From a checkpoint of a small self-supervised image encoder.
Model: 1.82M parameters, 32-pixel images, arch vit, norm rmsnorm, activation gelu, patch size [4, 4], layers 8, width 128.
Training: muon at rate 0.0049, 7200 steps.
Rows from block 4 of a small self-supervised image encoder, named by matrix and row number. Rows with one number belong to one neuron. Each number is 128 + 24 x the weight over its row's rms, rounded and kept within 0 to 255. All counts start at 0. Numbers have three digits each.
Before each neuron's rows are labels from the 100 images, of 14848, where the neuron reaches its highest value: "patch colour" is the nearest of a few named colours to the mean colour under the peak; "strongest on" is what is common among them. Only what is clearly more common there than usual is listed. The data: streak pictures of flow and ridge fields. In brackets: how many of the 100.
# fc1: MLP up (model.blocks.4.mlp.fc1.weight, 384x128), inputs 0-127
# fc2: MLP down (model.blocks.4.mlp.fc2.weight, 128x384, transposed), outputs 0-127

patch colour: black (41)
strongest on: parallel (40)
fc1.344:111091121153112146081108157157128105130095142134068121120126118164133105099135126124167193116127125087119179094137146125107134134109110133100122136120159133136144155130171133135136141154158154151114122141136166107105162141131115127149132152135080094129107097128141128152151120155111100112140127135112128141114081162108140111123115080144086138140093091077132124090147086103180106111152
fc2.344:133124121080122141144157143116117167125182192130148137136098144109161112109112124159153154104111099129114149100126075141193132099160097147130128162108145102106114118130095129094154128103138110154134148145128144162131145134184125144116161098118181147131133157158148144139109121128109116105155136153145130125126120146125069126111120120145169161119139116198145157116088124127138145147126

patch colour: white (41)
strongest on: fine streaks (82); high contrast (70); whorl (46)
fc1.114:144092105117169105150076180156132143118139142121129060118099135124141130109148143116136183111157150120089146117104091127161159137136151144143162117147122151135120195107120112145104114148116083138152157126136112086172119122108112121101149160123124140151141096156114097113163112174133144103120093123111155152155135149115100144102160158119122149098143127130149083121100156110109145142120
fc2.114:145160127104165116097108112101118116123120126112156138098138124151077151156109142152125128139120097100120100095141138152086105143142106079157151128128115199114119119146083141114101157136073128101113098131153132077098125087123096154117147158099120120132157172112162145103124149171093102144151120134140101108107141117111094121093103109095076123152138149132126147134148117116148137097130

patch colour: black (45)
strongest on: fine streaks (100); delta (69)
fc1.365:151096135115076129130133156149110106099084172109132135144132118149137150137115126169162169153150131131147147129183111137141155125106101170135137155147127108124116143161139150155120184163118096125131187114112123105103135057149120139159167113107146115127092143117140098083162119114128129116094097123118135157140133163131101181119114117129167136128167138098136137141113159120135170126107
fc2.365:133144134129126138175136162131138133153092090123086124110132124119157110140130129119168114164183145154107126085144113121148157140144146089137183124142094113114132155111115122134159083094147123186090102092133140136099098157131121074130137139116141160152084146122094147123096130103125111154130156122125140089161129113099155096105153119151086140143115138130095167137144131076110136098119

patch colour: black (26)
strongest on: high contrast (72); delta (31)
fc1.268:110152125140111149116124105143165119150180148118126152134108125145142123164136103143110140130129081114096144175107129142157150091178130128104114112105139113148119193112101136114111127119116137157104163125149092135132135113136061120093135136129146097138111152166194160176150111154159124141077106102120101131127104105170132134136149110119080126166142148125107122117117118145158115113089
fc2.268:132130141166147100120095085169124094159106146105167152109120129113134073139128134128132135104165133122122088143145102154120099159107160143147114124094156157128126128082114151149081152091123123145110115125114143122136135127072128115150130148102081139112155098126178145105157118108133111110146131142126121132114102128130109107209132117126135142112106122126123057175140123169100110116106

patch colour: white (77)
strongest on: high contrast (92); delta (34); parallel (32)
fc1.131:116097161093142107114149150127121120147105095128105116124126100138156163116171098160124125085135095127183135129147122107202132166145097110129106105122109151114111124124096164140103138133122129123130040107132078156131079100139121129135105154115123108123090090156108122093162130118109151127147130161114123092127136107154122150136149113127144124121111162116167115120109134120137170093158
fc2.131:138166106141112142140142117116151131104138113123109135135111170127125095127108127101130114150131117153129131112087121176066109081136148149104154131155131076117131124110183112157163101131126102151122181138128144108112173150113111140121154116121125102139111153076159121174105106137136112136121128092103128151108106169066124112145105129100086142122176126104079148154157134155140102149136

patch colour: black (35)
strongest on: delta (37); spiral (33); saddle (26)
fc1.171:126139125139165086115097111117089127122148085167121136147128102120170135112117131132161145146182117104144133145151165164137106093136067102133178141157137149124167174167145141139099142105143123102122151147141081097133155113124113120114077188097090085112145130115098135131153134134124131144139139135144129123178114110114128138150158098157117077103122145132098099120119122120139151122129
fc2.171:149144121149152075090146119129149164174094078105102086144135132098138100131154091145114124134128106108116114182115160142133134146110120117162143143132132135141151153101100116086152120113127128094075094142111154144155092146138129154146087120134163117101143123121145127124115134142098177113087150124109156117154136127148108119108126103103123121130172192135153097090140105141147079106115

patch colour: black (25)
strongest on: fine streaks (90); spiral (29)
fc1.155:144116132106140112140091090162130085148136104121146161087129111107159122106145116145152136142139073136146096079132088142102130104163110128134156150122129110111172147108142131106113165129121135141132134101083156121141128155137138143129114134178106106117113157119204116094114157176189105133153140138112148143132151100126121145126129062127122145154151132080141156150151130109134144128098
fc2.155:119115207134091107164114126157149108126088123143131133156124119078162102115180130076140163096156117151105118116147057114134132095121136111120114124134146152080159156144121133152142129166149106132144101129144173106144150181173143153102136148144160140116111151148146112104135163144107161151158134124115159111110083147128155106143145136131111102116139130101127146130126144109137145122124

patch colour: white (64)
strongest on: fine streaks (100); spiral (26)
fc1.279:097118125116094089127131141143118125132095130133106075122162145087136099125146104130152146085118116123119123091078157118135140162153163124107154093133144134084146151093138172138184132132137096123107125130121118115101118143115094188086162141167103121119147124137119083086127169139136111108153169182152137166150141111141158125130130094123158130127157126136108130142090133100126109157135
fc2.279:131122141135117104139135141093108102116121088092098129131143128145150156164135120090132141098134092101136115148120074146128093159170123100136122119123118119146175135109128114143165083129085122114141121155125166115121167136108123160115156158093109101109167173138169094160167158135143141166128126143165113136126127118103154115133116088124120114164169143160091122131104082138180111092118

patch colour: black (55)
strongest on: high contrast (86); fine streaks (80)
fc1.267:135136135143143170104152159128057115166134133101104148101101135085119129138146161143145130145118115123178109129110136066087129133164095165132108156163139151180123109158102152154113134159146112137170137133077142144141159126120142107149167148141128076115130166131156110099114120144116154126098099131105152135132150145093135135125164110151150152154150123127154090108152136158134125142102
fc2.267:146116131162113092139115139095144144100131158118094114123164138150121112104145131112130099149137140151125162139139163130156110130132094171165113124167107106152108135115119114154115130142122080197139128121171139134137177146119143133139107191135141110087116176098109148166149111132144128148113146127140139119128147144113135159124095154108064143097109143193096125123106115176156150136144

patch colour: black (48); white (31)
strongest on: delta (65)
fc1.337:121084114129144138097132121113173099106112145119108124138140097147146119136158094108151135165126166123139113135081154142144070082083068136136109103180127124156087154162161111131118112182125100149173137130143122135128122068132094120139112161141114132142103150134141125084139110140091112120133131081109123119139088137154106121129137096125098128105118132126118110139149148145113123071142
fc2.337:112119145109127127091145131130152167099107111115112131129121125161118074133094119142131141104129134120145135101131116149127124163103169095161127122166150106136157113114185140139108152149164109160145137092171131152146127108124142097111150131118103118127178133146095096123139132151122135094110097083137078188109116165167097147103115135134121126124088117120119133105173171143072175111138

patch colour: black (37)
strongest on: fine streaks (85); high contrast (77); parallel (41); loop (32)
fc1.236:127067123128072103075146114120147112086119156102139122142111122113107127116137139146136104152144152140117116150143168138110090116146081132129090148102152148142075147131090122136118099160102122144129147130100123135144128172149137113098149086138145130138158168147111149074104136144076071134148121078122146123159126107141134074159105088115117138128099140119133102145118137120102161135126
fc2.236:132154144169116084094116112146122115113119162128122146168131132163124131121114096117155112154106067118106098134146128166173095138111104117111065129154126131150120129141092134133146148157146136162178084152164161107102138136142102137116101161111138119174161105115144111113168155127118145110139119104151132127148084165140124137075122150098149141183142081117133142138141100134140142132140

patch colour: black (52)
strongest on: high contrast (79); parallel (58)
fc1.301:152101124115067165124088063103080100122134116161138156119130094120164122080149098162141132128133122160126139130116166169126134149146138116134104118116139108100114124120156105139116146115155120104182119161104101156143142095128154159101143123127088084153123098126184107149103175115135146166102125184115123131130133146111124125135133103108115126108087123127103102129099145147098126147135
fc2.301:089127136116107135107121132118144135161121127090136079144108126135116111129173128143113137109127122143126161107181137044142188124091168144151136123120106151118162120107109102121152090140145105157108105123137157140159177138117130089139110118187138124083141161148140077136115106165085148142113116128115159148138128118123130127127105153136124119122099128124131129115154109099151110114059

patch colour: white (26)
strongest on: fine streaks (77)
fc1.98:136128136106126133100117159131174143134155104112137124132097158138123110121114096108110157157116112139096177123125144126168140127112133156179111162119126126128130129144142164120129122115159134103117168117120123112178087122149172158101114081118139098143130151121184150096168136117178074126122138158128191119133094173162092143141147147099110107151112166152099141120114143130138121086141
fc2.98:137137120168159119133092118109078122184120106155130165122156117092145184141174130126165115078109121121134105151133126112135110099155136108106117095154143186133149098130108120173101146155095140142119111132128123178110150129126109102161149129151087125134119084151081139104114111127108169152156100143105092142150154105144153124116171132133141140106157100152156125133138120120107163142143

patch colour: black (33)
strongest on: fine streaks (86); high contrast (70); whorl (36); saddle (33)
fc1.280:115117103173127119117150114131107157141115127125104128105143147104183082114132095143119163111140163146151126113136164154126157102152120108119107153120098128149145141095102110167089134156117079087149119156119157187110101166091159146112154127135127116129112130108176094105105136170140125133082150140104123111129123152166127121138112121098144139132151137130154143096137144162089072083114
fc2.280:131142137158118092110149146116119115148123136163106104097174090117109134140097108175134102169187101119105097090168100130118142120136123105099152137113154120135114146172120101091094119169135116143113149101118116143109055119137113168122135157090150116093151134106119141109133149160143130115145113158116137095137122156119158075126077136158124107126143142099159126087151148133122139148110

patch colour: black (43)
strongest on: high contrast (72); saddle (43); parallel (27)
fc1.122:115130132094127125151133119128133109104089151113126120133094117122094130161153120191168148128136112091092112114165129125129091131087150095152125151101109126126112171122096118128169121124140102096085170093094135162089148101115088158111068145129120116103091120169160151120139115077117094149146118075157137128159139158128154111127142114115138133105115104128113107130122152153149131101150
fc2.122:123113132159128160134124151166139106128097123098182126126117131141146128128116146108139152144156154098122119126112112096154144128109133126136151143138132133092108132132099141139153120144128123138149124138165072143142142133179143138131167084152155110142185111103151131078099135097150094099148101084141129185100116138160102138115163166125141119124111107055158159142192130115127113145154

patch colour: black (52)
strongest on: fine streaks (85); loop (28)
fc1.161:147132142100082121071090149137122126149091120107125142122132088161149097138080126126096125118121118121086112146101163107136121104149117122131109096135088137142122116154149138106082118117105113119133132117128143092127159164121107159104088102149145158137141125100126150078122147150176116110066113109118136127161089168181120141106137106170149138124178148150102152109093115116141120106137
fc2.161:122171160140137110160146126139130103136139128124151117078084130118132113069103087110193138150166116157138125155153077119107081153117104157111144116125164137131161153104135158138151149135160149136134144092155103097146137129105137163134143152107138119120130093114113115120130123107073140149147128153171130114105150124103128185151148135150085123115134110152127116130109173131175156151121

patch colour: black (26)
strongest on: fine streaks (75); delta (54)
fc1.233:090103118100109127084147092149132077112148107088147114142146091157159092133113141127155122109117139115135145124143098094094133091129134095126181122137101121159114148141112131139127163134107154135141081155098131137113134117118072116043142116131094135155130148110121127143129102136138121117147143101133111082147146132120101171075117104129080127124146129151144141139144175130157137127088
fc2.233:102106133079093158128128144114143146116141101098090154141139150133143137141146185133173098160102130126122141146171127130113151129105116070143117096134087137143166117111150141135108144139119152137155084131089155133113088142167115154046163142153111124143131151151145124145114175129108158138107123093147120120118122166143125157133116096173119111148162142154105093141150125133118162145135

patch colour: black (53)
strongest on: high contrast (78); parallel (72)
fc1.349:120133149131066144077116097156161147087145139159102117148099130122156087109094125147115105112117137134131166123144153138139146130134118115114083122147098160129100142141151098129163113164133129120120132127138160081111138120074130160146106185070136106119105107119077127153142103110128115114127092131124121124083149136161146107137160102159152117132089142104160142124086132117124151102086
fc2.349:141134133157106143157199091097126115135143127121154158120118118131095089141128153165146137126107143171151167100079148122122106153122140151112164103132128106131132128119141129172143091121125167113179139114157144110136122130077115099128105132121083121095146095111148120137197122107139076104119136142126150132095141077117122123107150174132128162158135102104151153107140150122136103122096

patch colour: white (54)
strongest on: fine streaks (94); loop (42); source (28)
fc1.41:095117128106107135133165144110165109132109126147125117075157104193114093146171160145082097131095131127113133115083119132133121149127082107133134081158148133091118163111136112099111089118118127129105129109086137104109166111114118145131139164121144095143153106083118082120154126131127095151133104119111134144151126165133091142167139142115168107150125167125117097131132113147094187133118
fc2.41:089160163145129182157108161173159115107138129135124115127143116127134117146114146138099101095099147151110110121126129131118179099112143106115126091118146164146127144133127152116124103067113161135145140131123172139122125133154147118136141110156176133125147126133122129176117081124106171176127102090112118158158143119131124135185150104162129079168097096128109125137160107099148162090144

patch colour: black (66)
strongest on: spiral (50)
fc1.356:156138109143116111081145122094129148133144161133137103119133098128156138161153100164122114143159111084186124098133134147090087146108126111126147138103127128146146179155144138107113158127177113154102140131110189101101109148146076188120107122141120129107130158108097129132177106078149088134082078117120132118133105120125136105141123099145125113154135107152157119140155123131138135106113
fc2.356:124127154089106131135132153168117141140100166139121097129141128055161154119209125146125125109155122103188118096111156159128126149118161129155125136157104178127143119121146163115139139111173174116078163110162119108135092126125126163129150142098162143138130132157095129091132118127141114097128094090095163112151163114107126123146115122117120129119117150124129146099126120150105121121165

patch colour: black (42)
strongest on: fine streaks (79); pair of whorls (49)
fc1.144:142091131165101152128133100147093130111126124123135139145137114096155139146115185120106136095136169178101081145159163146115105102115133109137136133162107072149109169120141158165150166141151100114130127122167133123135139129112113141123118125145132119135102143144112120125137122101111104135113132089124130139051109151176105177090117105111135091164115124108144149189104134111095156131143
fc2.144:128135141123201145131122136130152135137106096143146151129137163084117126131133123108133150085103133123118139131131128142158105143164149117157145131157167105151182149114101087088110148118120121135126167095155132110119105117123095167149116177138094130146106081115132161100150083129128137144107139138145110131186088106136122136125121121107122112120090105146143177090062119122112125161165

patch colour: black (34)
strongest on: fine streaks (79); high contrast (67); parallel (31)
fc1.245:127156106111094134151101067107095175139125090183151137120139116087140141110126089131121170069134133112103122118135142107141110139154143132098127139121100114111155150148183139127122130130115144091161148086118122083128100140139124151103101120122081120104120125133152118102163144134099126157162119124116155106108124147102137148102097107122156116137123132099080106090154164144114191111126
fc2.245:143146122114132137108094188142156159111155097149139097163183104142147114147131099117093130161115106127090130082105117115129132149139147148113134134139092129103133126139112144122164142117131110183103159180140146153124146157137120137146088122172132147128143105103143078130129190123146157091144112134162137155177141150137143076143129186119125120122131159138138150139145131119126174120105

patch colour: white (29)
strongest on: pair of whorls (39); source (38)
fc1.298:110142147118098095113156151134137188145133121124075101052167106099119106105120124120114139119125108137100103150114158106118109131169121102140161150128134118143120118148163118100131131150151129107115189143159129135164137142144108176100108090095126129143119093148153135142136134119126104119163092128146132158157128147181135123134184117177146157156117102108169157127127125108124090130144
fc2.298:133097141107118137135111107195157146161140126096088119146111119083159173118105118112148145100103104103154147125119132132110129126123093080148156155122123150144115142151130099123188133114122152163197159117127156155094171116134148131126128109093116082114122127110144134118108123124137124137096139079136156124102125176175125113122147144146108085124114124137134097147142078115112125170143

patch colour: white (25)
strongest on: fine streaks (98); delta (52)
fc1.89:101068135082135095123148110111140154113116093120119073123129133140111127145115140117112152164100153113115131129145112151132155167165154143133158139141151114124127102135087173133156176121077134109102113080168150109186143178173148134151150136140135105135141147127133119134141110147116119101141167116145116159119073136162148088146113112117132105091165101131150110121104146102135151126115
fc2.89:102163060103148127105163085140127127139104145161127145132120135157130139144111155113117121135109160108141082138135100133139075127133112128160147143130122125121119120133114119140121134130170153174114113118152067160081177121120150119156140099101099106166109171115108129111108099109114118142134061153173082112150134083124148116116115101116132141152108077113130142126119112171128114117127

patch colour: black (67)
strongest on: fine streaks (94); high contrast (89); source (29); parallel (26)
fc1.229:116067099103110148093115177158129137144152143116147123140095140157120130102137118138136164142072105101113086144134071114095121171131141100141080081115132161121123120079147111101135119148112127129151134156140123092127163119143099128135085126122091086151155105140073105138135154122087105132153130132140100119114127086119148153122118154086133123127152133153136126106098138127169109096136
fc2.229:155137148127077101077161143133101108152159195133120167134131123137145118139110086135163132115134153119097090143076154139149177137135106130142153121097147095157137137112157159092180113173147130139149129137101124128131095122162134108161107129122162116128109189141106127120107143151154123155144080093137129116147100122099158168140112084125125129118148153137115120134115140123147139117094